A small CTC image transcriber, trained from scratch: 32-pixel images, 195000 training examples.
Rows from block 4 of a small CTC image transcriber, named by matrix and row number. Rows with one number belong to one neuron. Each number is 128 + 32 x the weight over its row's rms, rounded and kept within 0 to 255. All counts start at 0.
Before each neuron's rows are labels from the 100 images, of 14848, where the neuron reaches its largest size: "strongest on" is what is common among them. Only what is clearly more common there than usual is listed. The data: seven-segment displays showing three digits.
# gate: MLP gate (model.blocks.4.mlp.gate.weight, 256x128), inputs 0-63
# fc1: MLP up (model.blocks.4.mlp.fc1.weight, 256x128), inputs 0-63
# fc2: MLP down (model.blocks.4.mlp.fc2.weight, 128x256, transposed), outputs 0-63

strongest on: the digit 2; first digit: 2; green glow
gate.15 [112  92 159 129 127 138 126 101  80 112 116 133 127 133 124 204 101 114 148 133 129 169 137 120 218 142 114 151  79  81 134  93  71  99  94 155 146 105 145 173 123 160 135 162  86 142 136 142 104 122 138 163 124 148 153 100 104 118 139 153 109 177 121 137]
fc1.15 [103 132 136  62 154 146 130 175 156 146 143 141 154 143 139 164 111 141 119 164 145  73 107 142 110 108 173 108 152 151 102 123 151 129 154 106 156 105  84  91  91  82 123 160 167 160 120 100 109 107 139 127 109 133 117 152 153 104 136  40 164 103 141 133]
fc2.15 [133  82 144 178 142  77 173 132 119 107  50 104 105 163 111 173  90 158 113  96 160 157 150 119 171  75 144 158  71 108 189 111 124 177 100 126 129  88 113  50  93 156  96 154 137 139 142 142 101 161 100 164 170 101 170 151 109 186 120 161 113  95  98 131]

strongest on: second digit: 1
gate.153 [118 146  48 138  68 138 148 104 137  61 127 120 102  98 178 127 144  98 140 144 131 141 127 125  92 135 120 154 143  86 188 111 136  57 155 109 114  92 107 170 130  94 110 149  81 114 150 158 135 160 137 170  99 111 132 129  89  66 236 149 129 180  91  75]
fc1.153 [153 133 126 156  97 120 161  96 136 118 141 153 137 110 186 124 101 134  83  80 166 149  63 126 103  88 125 115 155 128 179 161 145 142 187 102 117 153  87 169  75  97 127 146 150 184 150  85  75  99 156 156 123 176 153 140 124  85 116 104 187 134 109 117]
fc2.153 [ 74 158 155 120 110 139 131 169 113 173 136  87  96 134  89 153 141 102 139  91 135 150 179 117  98  88 155 107  83  61 147 132  99  92 126 122 124 165  98 145 126 151  81 108 153 112 132 153 126  95 157 180  94  57 116 155 119 142  74 132 137 128 117 127]

strongest on: first digit: 5; first digit: 3
gate.46 [209 103 134 123  85 114  98 119 119 152 112 133  94 110 133 100  57  93  82 121 163  92 146 109 126 101  92 133 100 123 132 152 137 133 129 163 148 119 165 121  85 134 164 105 121 116 104 131 130 136 125 123 149  98 100 182  35  82 117 188 107 143 107 145]
fc1.46 [207 154  99  57 129  73  70 108 101 137 171  74 161 131 186 122 134  96  90 135 108 158 122  91 121 101 101  94 162 131  96 170 144  99 164 168 192 137 167  64 107 172 153  84 150 107 164 192 142  53 139 135 158 123 103 124 120 114 132 198  87 136 109 143]
fc2.46 [120  71 111 187 105 118 161 151 172 169  89 108  73 117  89 134 156  92  99 161 116  78 135 129  90 114 146 117 105 105 139 118 135 121 118 121  72 181 198 132 171 156 109  99  99 126 124  89 117 161 121 138  75 115 162  94 154 162 101 144 155 163  87 184]

strongest on: second digit: 3
gate.8 [132 133 123 140 127 164 127  78 121  91  95 115 145 170 135 101 114  98 167 141  88 105 118  96 124 144  63 139 183 163 122 142 107 141  61  78 146 173 172 193 103 198 148  96 130  95 111 145 160 142  99 165 126 171 123 127 150 191 167 178  76 118 121 126]
fc1.8 [ 83 188 155 110 176 109 126 114 145 157 125 150 135 110 194 163 207  66 148 141 114  70 123 159 157  90 164  92 152 145 137 134 123 110 113  81 108  89  82  93 187  90 123 162 144  74 148 113  87 159 147 128 108 152  86 186 175 127 100 115 152  92 121  89]
fc2.8 [134 190 108 110 133 134 139 119 118 113  93 138 181 176 140 153 122  89 140 128 118 172 135 116  71 139 145 138 158 129 182 114 126 115 155 167  95 111  95 116 117 106 104 182  47 131 129 119 160 172 117 138 116 120 107 110 128 141 214 101  79  94 112 130]

strongest on: third digit: 8; third digit: 0; third digit: 6
gate.102 [198 128 109 171  94 131 123  65 130 167 160 132 128  69 109 155 172 118  94 109 152 159 125 175 137 163  65 126 124 102 127  87  80 105 145  94 179  93 109 188  82 152  82 139  92 140  87 131 162 124  91 110 164 127 154 151 122 201 126 118  90 176 143  81]
fc1.102 [159 146 110 112 185 142  69  82 122 156 169 147 124 144 103 134 188 138 124 132 104 156 144 131 132 119 119 112 160 125 173  72  77 108 103 120 148 176  55 199 181 140  93 114 143 139 121 123 112 164 103 108 109  86 154 131 137  99 119 155 136 190 174 109]
fc2.102 [111 153 173 120 163 142 130 106 185 121  81 128 109 160 106 162 118  53  95 145 186 104  91 155 139 134  96 117 139 159 136 143 123 105 153 146 138 137 195 162 149 103 133 110 144 144 138 137 156 144 102  77 140 101 120 169  92  94 101 134 175 155 126  91]

strongest on: the digit 2; blue glow; second digit: 2
gate.244 [103 107 171 127 136 113 135 151 131 104  53 144 112 111 162 185  86  98 166 121 180 107 125 183 133  78 116 135 138 150  80 147 171 130 115 181 137 179 143 111  99 161 138 138 131 118 152 145 114 139 112  88 145 123 193 120 105 102 142 151 119 164 150 133]
fc1.244 [158 118 139 121 211 124  60 114 152  93 135 146 132 178 122 184  84 124  92 108 158  94 138 113 120 122 137  69  92 112 154  69 143 124 144 149 146 139  87 133 173 108 106 145 169 104 120  96  63  89 154 115 164 153 156 128 111 106  84 102 178 176 108 170]
fc2.244 [127  72  82 134 103  98 102 178 130  74 121 124 123 155 121 102  94 147  97 147  96  86 116 109 154 159 148 150 177 110 124 121 137 145 118 130 148 127 121 144 132 151 130 126 124 132 107 164 134 125 128 183  57 166 125 132 190  82 200 153 144 143  88 179]

strongest on: decimal point; second digit: 9
gate.183 [144  82  82 105 135  86 106 140  70 136 134 109 102 144 109 117 155  91 110 131 113 133 132 139 111  51 173  83 127 113 125 101 138 117 172 180 125 158  92  60 178 116 147  68 112 117 150 150 106 113 175 123 125 134  97 160 134  98  91 158 120 102  96 170]
fc1.183 [165 122  54 137 183 141 123  82 125  98 186 145 159 141 120 120 111 113  63 136 136 162 128  64 103 129  99 136 138 115 116 115  80  49 177 121  95 133 166 159 135 147 127 130 120 189 196 129 121  53 134 167 102 131 141 139 115 154 195 141 164 155 102 139]
fc2.183 [111 142 113  96 120 109 146 189 113  97 119  80 101 118 114 120 153 134 166 166  92 189 122 143  81 128 136 127 155 164 174 162 173  79 191 173 165 177 136 112  56  86 133 122 169  95 133 128 119 109 110 125 183 138  76  62 110 124 115 128  95  27 103 100]

strongest on: third digit: 1
gate.50 [156 143 147 112 143 111 202  93 145 110 112 162 194  90 113 157  83 106 157 114 146 148 101 119 133 127 124 137 199 155 150 191 128 125 162  82  63 103 133  92  70 121 127 135 149 118 172 109 172 105  92  93 114 132 108 147  88  77 148 108 148  60  72 141]
fc1.50 [135 132 143 124 109 164 181 175 178  70 126 134 103 167 106  96 128  95 116 161  83 123 132 143 101 123 114 169 101 158  99 160 137 152  88 113  90 161 137 144 151 114 195 144 127 124 118 136 133 176  83 138 146 133 132 162 159 154 214 166  96 102 105  27]
fc2.50 [ 60 170  99 113 134 132  82  87 134 167 117 133 179 133 160 192  84  78 120 133 167 136 148  92 112 136 110 104 111 128 149 100 150 117 155 167 159 105 107 173 125 106 115 137  52 156 155 128 188 206 129 114 155  82 131 126  79  90 143 103 149 153 126  80]

strongest on: third digit: 0; white glow
gate.217 [115 133  89 196 193 122 114 188 110 119  85 120 154 144 164 110 141  83 130 180 142  99  72 193 130 124  77 182 154 161 130 127 145 119 138  78 149 221 120 153 106 125 134 155 202 112  98 132 133 147 153 111 127  98 168 171 148 107 111 163 143 160 150 108]
fc1.217 [150  56  81 171 155 125  88  62 125 106  58 116 120 118 144 164  90 140 129 118 110 121 108 162 190  99 122 109 126  65 119  79  81 149 141 135 162 129 131 130 121 106 121 139 142 159 101 128  79 176  90 106 207 123 152 129 163  93 136 147 178 200 135 109]
fc2.217 [158 143 112  77 170  72 120 155  91  62 139  92 126 157 103  99 138 116 151 103  96 120  81 136 115 132  92 142 149 119 125 129 116  71  94 142 171 159 103 137 169 124  96 183 181 117 122 173 116  97 149 155  48 128  87 161 177 151 202 121 111 107  90 162]

strongest on: white glow; third digit: 2
gate.54 [160 180 117 147 108  45 130 114  99  86 141 146 172 136 148 124 135 107 134 133 129 110  62 113 178 121 101 125 167 107 120  75  69 170 133 161 150  93 159  83 168 134  98 116 156  87 106 137 166 133 148 131 112 179 101 141 150 126  64 157 146 144 146 165]
fc1.54 [140 111 145 118  74 118 142 117 125 173 184 179 188 146  73 155 183 178 112 114 114 121 140 131 107  98 161 139 115  66 125 167 130 186  94 113 102  73 128  55 204 168 117 104 135  84 147 142 144 155 125 164  80 178 152 191 102 161 112  69 120 106 103 178]
fc2.54 [102 148 156  60  89 133 178 118 100 100  87 161 165 126 126 149 130  89 153 163  97 149  94 100 174 175 146 129 130 121 122  88 134 165 106 153  77 204 189 158 108 112 140 132 120 131  94 140 146 150 147 128 152 113 104 126 146 118 110 146  95 150 185 124]

strongest on: red glow
gate.60 [147 112 155  79 117 164 100 141 109 128 156  72 136 175 119 130 114 124  96 148 106 135 119  76 113 150  93  86 119 113  75 138 115  59 143 187 107 111 126  79 117  88 108 106 152 122 153 148 103 143 133 144 170 159 160 122 173 100 109 117 129 114  97 141]
fc1.60 [118 158 141 128 168 123 148 107 155 114 101 117 116 114 151 164  99  68  77 159 148 113  93 141 150 176  89 101 156  99 119 113  37 105 176 100 107 121 113 137 172 123  98 160 104 118 146 138  96 151 116  99 193 157 162 141 128  67 148 113 230 153 117 131]
fc2.60 [100 157 133 160 175 154 117 155 172  74 149 139  83 137 126 156 121 116 141 163  72  89 122 136  91 110 158 118 131 122 177 101 155 107 105 172 126 136 101 135 137  92 164  90 168 132  74  79 136 164  49 176 169 186  85  72 136 153 136 122 126 125  84  59]

strongest on: first digit: 2
gate.152 [146  96 128  98 139 129 141 140  92 122 155 101 109 118 117 165 182  51 157 134 108  80  96 123 110 126  96 101 110 106 120 111 178  83 175  92 107 133 161 105  87 164  98 137 121 119 124 177 112  56 116 126 177  76 135 104 108 148  92 176 132 117 144 179]
fc1.152 [ 91 156 103 123 110 134 127 117 141 128 122  95 137 176 101 115 132 130 104 109  99 122 168 139 180 158 131 146 186 103  36  91  81 125 169 183 142 111 141  87 133 110 130 125  71 104 136 181 120 196 113 129 121 110 133  99 148  92 164 182 131 138 186 133]
fc2.152 [178 137 100  85 106 149  96  57 163 137  93 146  75 138 180 125 121 135 101 178 165  66  81 134 111 180 124 126 172 140 151 155  93 124  86 122 122 132 151 136  96  85 110 147 196 119 125 122  93 158  96 139 139  98 110 201  84  94 163 117 155  96 105 132]

strongest on: white glow
gate.237 [112 174 157 143 107 160 158 159 129  95 157  92 156  29 140 182 137 121 125 126  99  87 135 112 106 138 153 146 205 124 101 155 162 134 171  72 164 123 144 106  64 159 130 137 118 122 134 148 147 128  43 107 100 111 166 195 164  77 216 138 147 128 108 124]
fc1.237 [117  98 145 176 147 157  82 114  89  88 177 144 166  58  95 113 127  89 102 177 116 121 127  97 115 108 138 141  85 108 164 116 153 135 118 108 153 189  65  94  88 120 174 119 165 147 146 146 146 110 113 125  80  95 197 128 162 135 193 106 108  92 180  88]
fc2.237 [116 156  84 117 148 131 190 159 107 113 129 123  93 119 162 149 146 165 125  97 144 143 136 143 143  75 164  96 141 126 119 192 108 170 151 216  92 114 108  67 151 185 127 114 153 117 145 162  92 112 144 122 160 125 106 163 178 122 153 104 156  48 116 147]

strongest on: amber glow; white glow
gate.141 [132 162  98 156 141  91 138 151 137 105 109 105 193  91 108  99 185 105  79 142 111 138  90 128 147 125  44 106 215  62  88  85  92 198 116  87 111 118 180 101 110 118  92 130  96 107  84 171 153 164  84  94 105 157  98 137 144 147 156 147 121 127 157 146]
fc1.141 [115  96 149 109 133 144 107 126 125 104 189 118  84 130 162  99 134 140 100 120 202  78 131 123  74 116 189 151  94 191 177 165 191  87 166 124 153  97 105 142 113 103 143  89 139 147 160 121 111 107 124 156 153 138 134 113 105  73 166 154 160 120  95 160]
fc2.141 [141 136 161 185  76 161  78 171 174 167 120 136 113 130  64 169 125 125  88 120 124 118 200 144 108  92 151 125  78 114 158  86 141 180 116 149 139 125  95 145 143 119  93  96 154 117 145  72 107 135 116 109 149 131 171 118 103 130 111  83 179 173  71  97]

strongest on: the digit 2; first digit: 2
gate.162 [113 173 143 123 148 163 154 144 114 109 111 159 138  60 125 133 136 174 184  98 174 105  86 175 105 147 176 117 126 145 150 196 189 147 144  94 109 161 108  74 143 171 149 160 190  62 112  99 105  83 166 151 113 139 140 174 139 143  96 123 155 139 155 180]
fc1.162 [125 106 111 115 196 139  69 116 118 134 112 120 176 147 133 136  86  85  78 106 101 174 123 120 142 132 103 101 151  81 172 135  96  73 136 105 131 121  84 178 128  63 120 133 129 176 145  94 135 160 163 155  73  80 132  92 125 162 151 113 122 203 122 114]
fc2.162 [153 138 130  93 194 101 171 211 133  58  78  81  69  70 105  90 104 135 180 106 147 137 140 142 117 125 179 117 106 134 124 152 151 131 149  87 102 179  63 125  99 132 127 152 146 135  90 122  95 101 201 143  96 160  68 140  93 138 115 124 144  90 101 147]

strongest on: first digit: 5
gate.200 [140 146  95 139  76 146 112 144 163 122 160 117  65 119 183  62 178  95 142 134 115 131  61 159 132 137 149  52  89 177 201 131 163 166 140 144 176 100 159 112 110  94 111 123 176 116  78 137 167 138 119 166 149 156 119 143 134 118 123 152  99 108 164 114]
fc1.200 [151 180 145 115 124  96  52 119 100 142 114 166 115 111 143 146 125  78 113 151 104 140 158 116 156 103 154  96 120  80 110  91 149 134 140 108 193 142 103  85 167 159 143 109 112 114 132  98 114 117  73 132 116 154 130 101 120  82 135 152 130 106 123 114]
fc2.200 [200 154 126  88 163 149  81  79 147 126  91 138 138 121 150 117  88 124 149  51 219 146 151 157 154 158 112  92 113  74 145 142  95  90 143 136 111 131 114 111 105 126 153 113  64 167 150 174 101 115 109 107 158 135 154 136 124 188 133  97  68 154 148 175]

strongest on: red glow
gate.1 [181 155 117 125  69 126 109 104  94 132  71 144  95 118 176  89 113 112 129 137 107 137 151 107 112 144  64 134 193  92 107 143  69 109  73 142 165 114 157  89 113  89 115  62 140  75 146 170 164 117 137 142 145 164 151 187 108 112 163 138  74 122 105 118]
fc1.1 [107 227 172 199 130 137 111  91 133  98 122 137 151  95 196 193 117 161  96 110 176 100 138 152 131 116 166  95 152 138 155 161 153 127 148 125 158 100 114 127 149  94  72 133 192 109 136 108 123 107 126 109  92 157 140 161 123  38 141 146 148  89 147  72]
fc2.1 [ 94 113  90 150 107 138 159  92  66 160 184 167 110  99 195 152 122 104 166  79 142 114 159 131 141  99 158  48  85 105 129 103 134  87 154 150  91 156  71  85 165 127  87 131 110 131  83 147 128 147 116 212  90  87 108 107 137 186 123 112 136 167 122  96]

strongest on: red glow
gate.187 [167 111 141 167  97 178 112 141 141 148 134 143  67 143 142 146 110 165 126  71 150  80 101 168  92 106 124  97  95  94 160 174 165 147 195  82 112  66 161 102  78 181 166 129 121 176 143  90 139 115 101 117 124 116 146 175 136 166 173 131 124 109  75 128]
fc1.187 [146 105  99  91 157 171  77 126 111 117 153  91 112 150 117 156 143 164 144  68 108  58 153 154  67 147 183 123 106 152 170 171 156 102 179 145 176 125  81 128 169 107 139 107 157 143 147 128 105 125 127 120 159  74 106  82 153 116 134 149 157 119  89 114]
fc2.187 [142  88 111 151 138 105 181  84 112 120 125 163 129 102 172 108 126 119 136 121 169 133  73  86 191  82 108 188 110  69  98 137  81 155 124 101 112 126 147 200 102 138  42 111 169  64 144 118 136  86 119 159 168 188 141  79 104 127 122 179  93 125 182 154]

strongest on: second digit: 1; second digit: 4
gate.161 [112 129  93 139 164 158 150 165 123  74 124  85 168 131 106 116 167  93 130 130 123 151 121 154 163 142 149 118  98 144 102 133 170 141 141 107 117 106 213 141 132 146 171  92 163 187 104 129 157  94 146 164 132 145 131 100 167 184 172 159  91  77 113  82]
fc1.161 [ 72 129 116 153  79 139 163 166 175 154 120 130 112 106 127 138 154 135 108 122 170 122 121 138 120 149  85 182 106 139  96 167 147 169 208 116 131 114 122 185 105 125 124 157 119 124  75 174 140 167 106 106 142 134  99  52  94  92  85 103 180 121 191 134]
fc2.161 [135  67 134 104  83 121 118 131  90 130 127 142 131 158  79  96 106 102  92 116 125  96 143 101 162 116 158  89 126 134  76 106 156 149  87  91  96 130 154  93 189 126 114  82 148  84 173 161 100 104 160 156  75 156 129 152 192 175  96 153 111 155 129 187]

strongest on: the digit 4; white glow; first digit: 4; first digit: 1
gate.197 [131 100 168 154 138 150 112 159 117  32 202 122 123 118 150 152 157 108 138 115 121 173  63 121 121 125 103  81 105 156 161  92 156  89 111 170 167 108 151 118  76 114 115  91 134 133 129 131 160  89 159 164 136  91 174 158 148 129 137 182 102  98 106 147]
fc1.197 [138 174 104 145 134 168 119 107 144 118  79  93 170 120 227 133 146  57 133 156  68 109 168 136 157 125 155 154 166 120  87  79 117 181 121 117 172  90 103  83 140 105 123 152 120 131 103 146 101 214 112 147 113 172 114 103 142  98 188 120 124 108 123 105]
fc2.197 [173 152 122 154 131 147 103  39 138 160 123 178 149 123 154  92  87  82 107  76 210 142 119 128 112 180 110 100  84 144 158 145 111 131 111 103 113 100 165 114 126 143  94 135 156  99 138 168  89 155 132 126 179 160 139 131 166 168 120  93 127 179 179 128]

strongest on: first digit: 5
gate.236 [130 140 106 164 135  97 185 115  90 130 125  95 172  97 164 164 143 111 163  85  98 133  78  99 222 153  80 119 105 125 151 124  94  81 146 139 123  79 151 185 147 157  82 155 136  95 120 137 100  99  80 124 133 117 151 119 107 116 120 145 183 158 170  96]
fc1.236 [167  96 108  57 128 166 111 110 171 163 176 165 111 161 138 128  90 132  94 106 151  97 140 133 116  99 119  93 172 147 158  67 128 149 183 133 203 141 123  99 146 115 144 111 114 146 102  97  90  81 162 135 131 115 142 129 119 120 131 121 139 150 111 190]
fc2.236 [ 87 125 157 127 106  93 147 152 192  99  81 144 107 117 115  84 102 165  74 115 139 112 173  67 110 123 142  92 163 166 100  73 153 136 157 146 173  94 122 150 108 144 107 146 133 129  96 111  82 123 194 135  90 141 170  69 142 137 130 122  83 141  96 100]

strongest on: white glow; first digit: 4
gate.25 [240 126 139 145 128 158  96  60  96 123 147 143 139 133 178 126 140 125 156 113 141 115 125 114 117 132 129 114 116 163 167 199 152 110 133 126 123 147 105 127 102 191 104 142 176  70  81  97 135 101  68 208 160 124 141 126 100 126 101 184  99 140 148 102]
fc1.25 [ 89 118 125 171 119 124 118  97 127 108 101 164 137 102 154 144 107  98 117 117 121  89 206  97 126  96 138 169 164 161  91 134 171 114 106 132 132 195 181 132 161 134 152 120 125  96 154 102 109 123 162  73  99 169 140 138 137  98 131 117 127 182 127  88]
fc2.25 [147 151 106 141 139 171 125 119 148 112 184 178 132 141  56 100 130 136 117  97 158 119 111 127 146 152 116  53  80 170  84 155 128 121 114 136 140  89  64 150 118  63 139  59 111 132 158 188 118 100 118 159  70 149 110 181 161 129 169 134  77 100  93 193]

strongest on: first digit: 4
gate.240 [124 111 184  50 133  75 168 148 179 123 124 130 164 125 152 120 104 127  62 118 116  95 128 127 153 112  88 143 111  90 137 100 179 148 169 174 116 198 162  99  88 147 134 151  88 110 131 180  94  99 171 103 120 115 137 209 125 128 139 157 155 103 111 130]
fc1.240 [130 134 129  52 136  73 152  90 135 139 132 138 104 114 200 115  81 109 146  77 165  69 151 116 153 139 150 130 103 144 150 144 160 127 169 171  74 122 116  56 147 104 142 114 164  65 165 160  41 123 122 150 123  65  61 159 133 113 120 171 130 127  93  88]
fc2.240 [103 136 140 168 130 118 132 150 157 126 129 183 128 155  82 121 130 129  76 157 139  58 214 162 132 165  95 123 120 137 142 156 156 156  80 113 148 116 133 182 159 127 154  92 194 146 136 115 149 157 172 119 165 119 166 171 116 124  99 109 145 134 137  89]

strongest on: white glow; the digit 4; third digit: 4; second digit: 4
gate.125 [125  96 132 157 165 105 159 167  73  97 191 106 185  48 174 177 121 147 140  85 126 153 104 188 141 170 135 110 102 135 141 160 177 119 149  98 104 141 107 114 122 177 127 152 123 135 126  94 172  17 134 152 120 120 142 128  97 132  94 121  83 134 109 113]
fc1.125 [121 115 180 160 113 137 108 191  94 148 223 156  91 144  78 110 118 108 116 166 135 115 103 135 120 106 119 109 111 152 109 124 171 131 149 143 122 104 111 116 105 154 122 128  77 122  96  93 184 160 101 177  84 100 125 138 146 128 153 155 109 146  56 123]
fc2.125 [144 192 143 144 131  96 102 171 145 149 170  98  56  65 185 198 140 154 166 175  92 130 113 116 124  76 139 137 156  99 134 138 106 125 174 124 141 178 101 136 131  91 107 143 119 109 105 100 154  62 126  97  89 180  94 121 153 117 170 114 150 102  97 103]

strongest on: third digit: 1
gate.53 [116 126  94 158 196 146 164 109  70  95 128 110 122 116 172 154 117 112 111  94 155 114  91 129 179  84  88 113 163 130 122 130 118  93  95  65 132 161 146 120 167  88 148 138 196 103 134 144 119 113 127 112 159  95 148 219 100 128 148 161 134 156 127 177]
fc1.53 [133  93 120 218 172 126 148 172 129  73 169 115 145 131 138 215 122 134 107 140  84 139 130 107 122  63 146 127 124 128  95 106 151 124 122 127 139  88 103 121 111  84 156 152 153 137 132 142 110 162  96  92  89 158 158 215 129 167 157 108 113 191 114 130]
fc2.53 [103 112 132  76 172 100 135 170  97 115 118  97 100  87 103  78 146 120 228 162 104  90 106 161 159 110  92  90 151 131  89 124 138  81 121 106 138 209  95 134 156 114 159 192 143 169  47 177 121 136 129 129 135  86 128 122 170 135 160 175 138 122 143  87]

strongest on: decimal point; third digit: 2
gate.118 [163 104  55 137 152 124 106 147 132  91 112 112  69 137 153 161 110 142 102 139  78  75  71 137 155 127 108 115 117 117 148 125  80 120 157 132 165 191 111 123 147  66 159 142 200  81 138  90  95 139 178  79 107 100 157 146 115 131  81 127 169 161 150 106]
fc1.118 [149 122 109 148 104 166 130 149 162  40 142  91 153 120  73 153 133 104  91 127 114 138 146 171 203 137  99 144  97 114 110 131 109 107 110 103 186 131 176 165 137 120  78 111 118 153 111  83 118 186 104 144 167 176 151 101 145 152 107 114 154 159 137  91]
fc2.118 [ 93 157 138  99 155 148 161 123 158 140  93 155 184 106 144 158 147 111 116 117 132 138 105 118  57 164 119 166 153 171 137 137 139 155  69 135  44 115 130 188 111 151 138 173 148 179 165 122 195 123  93 143 108 186 116  70 138 114 111 118 104  74 165 132]

strongest on: the digit 2; second digit: 2; first digit: 2
gate.239 [170 106 113 173  80 128  87 142 111  72 112 115 140  98  69 108  78 123  57 152 112 144 116 163  80 182  81 172 174 116  76 110 122 102 126 165 114 180 177 176  45  99 126 136 153 150 118 147 192 116 138 124 101 135 132 119 102  82 157 207 112 124  86 184]
fc1.239 [125 156 118 139 136 104 133 115 126 126 140 145 148 217  84 142 131 101 116 122 107  98 170  92 117 204 147 120 107 137 100 121  65 162 100 130 125 135 104 150 212 126 132 134 161  67 142 142 123 151 114 135 113 165 118 145 194 165 139 173 106 134 117  64]
fc2.239 [ 66  81 163 138  92  72 163 107 137 100 140 153 162 117 111 160 158 136 120 124 136 189 116 130  69 122  39 192 135 133 122 125 113 119  89 121 177 115 165 120 139 163  75 138 179 129 116 152 148  99  92 175 125 146  85  90  80 112  59 149  87 108 157 110]

strongest on: second digit: 2
gate.167 [118 116 108 103 135 169 123  56 118 122 165  76 121 106 173 183 123 147 158 124  95 135  78 151 121 154 111 124 101 115 182 146 108 158 134 144 111 168 110 194 142 114  44 113 178 145 150  96 140 168 127 192 108  86  63 119 167 124 108  90 185  97 139  81]
fc1.167 [165 164 223 126 131 114 178 143 128 112 147  89 127  93 141 127 120 139 166 114 146 147  94 105 118 159 146 150 159  95 104 202 162  75 151  78 169  81 108 112  82 134 118 102  99 157 109 140 167  54 147 146  91 120 119 114 170 132 138 122 137  51 141 168]
fc2.167 [198 163  60 127 146 111  85 111 158 113 166 161  66 149 153 120 143 108 100 106 150  82 158  85 178 111 132  92 106 126 143 115 116 150  77  75 129 135 117 159 206 139 155  80 105 146 120 141 148 132 110 107 142  85 100 205 112 169 116  92 133 172 111  97]

strongest on: first digit: 2; first digit: 6
gate.250 [129 131 157 145 110 176 101 146 109 185 149 107 115 155 134 129 159 108 117  92 106  67 102 123 166  95 130  55  99  74 176 118  76 207 158  68 134  99 167 132  80 152 153 165 163 138 118 121 134 131 110 112 140 123 179 194 159 138 136 154 135 164 154 134]
fc1.250 [116 158  98 149 189  68 129 141 186 103 147 112 181 152 124 140 115 104  84 180 140 153 133 116 150 124 120 136 177 122  88  51  32 144 106 103 116 168 127 148 190  75  85 152 100  87  77  84  89 158 156 111 126 179 140 129 131 136  77 139 143 151 149 142]
fc2.250 [108 127 127 164 160  94  52 126 173 106 121  95 162 132 190 108 112 148 116 168 135 130  80 127 156  53  96 107 213 124 138 112 108 105 141 121 173 152 110 112 128  96 110 160 146 139  24 100 128 188 108  95  92 128  92 139 166 168 156 135 116 168 142 102]

strongest on: white glow; second digit: 3
gate.196 [164 109 180 132  84 174 137 182 148 160 137 122 157 119 113 145 111 214 153 131 156 129  87 139  97 141 103 135 163 147  87 111 131  97 156 150 122 129 136 159  78  92 113 138 122 135 145 124 109 165 152  95  90 164 139 141  64 118 121  96  96 100  78 157]
fc1.196 [132 116  94 177 114 140 146 173 101  85 164 114 160 136  51 114 102 100 119 185 110  82 102 129 130 113  97 165 135 172 130 111 149 136 102 133  74 167 136 181  94 101 151 150 136 166 132 119 187 188 178  80 141 119 160 220 130 149 192  97 122 139 158  80]
fc2.196 [101  55 174  83 182 157 128 113 117 132  73  97 104 138 129 137 134  96 131 145 141 106  80  90 109 142 132 107 128 132 120 107 139 104 181  72  75 169 108 151  84 117 133 126 135 170 154 152 113 141 120 104 155  91 139  54 149 123 116 161 186 170  78 156]

strongest on: dark on pale; first digit: 6
gate.86 [151 104 150 186 107 115 153 100 140 129 107 169 164  50 195 146  95 148 129 117 175 132 109  90 130 120 134 152 143 139 160 167 124 160 133 113 136 119  92  94 103  87  84 134 174  89 171  88 129 127 135 115 107 183 127 160  48 140 123  71 160 121 140 130]
fc1.86 [133 155  95 126 113 130 130 163 190 112 147 135 158 145  79 101 148 117 109 150 123  99 164 158 109 142  79 173 109 185  84 144 145 149 110 103  94 147 142 192 141 135 136 165 172 125  81 121 157 126 113  83 132 148 130 124 174 146 124 140 104 125 145  89]
fc2.86 [128 122  88 170 123  77 170  78 142  99 109 124 161 133 193 207 111 123  98 126 140 156 135 136 152 111 111 127 138 123 163 118 121 116 166 198 145  72 154 110  80 127  97 121 110 172 168 145 159 179 136 145 194  99 125 113  53  95 169 145 168 114 119 120]

strongest on: dark on pale
gate.107 [129 125 151 163 120 166  94 133 109 145 105 132 112 133 101 129 168  98 154 120  66 117 150 193 131 104 123 140 143 121  95 133 107 161  87  96 203 162 109 139 178 147 146 121 133  95 107 126 165 170 117 120 126  60 103  98 110  70  82 125 154 110 130 116]
fc1.107 [161 141 113 123 136 128 140  94 124 136 106 113 199  86 148 141 173  95 164 158 102 173  92 140 166 150 176 166  51 127 116 167 107 147  95 103 144 141 131 138 107 115 120 161 145 145 117 146 124 171  75 193 134 142  53 150 105 192 117 101 142 133 132  46]
fc2.107 [122  81 171 110 119 159 107 179 127 137 138 142 138 125 155 134 145 156 146 153  74 136 169 149  67  87 131  83 199 164 143  90 151  82 122 157 145 157  78 138 129  92 108  99 158 124 169 142 121 138 136 113 112 163 113  65 141 141  62 132 139  89 126 170]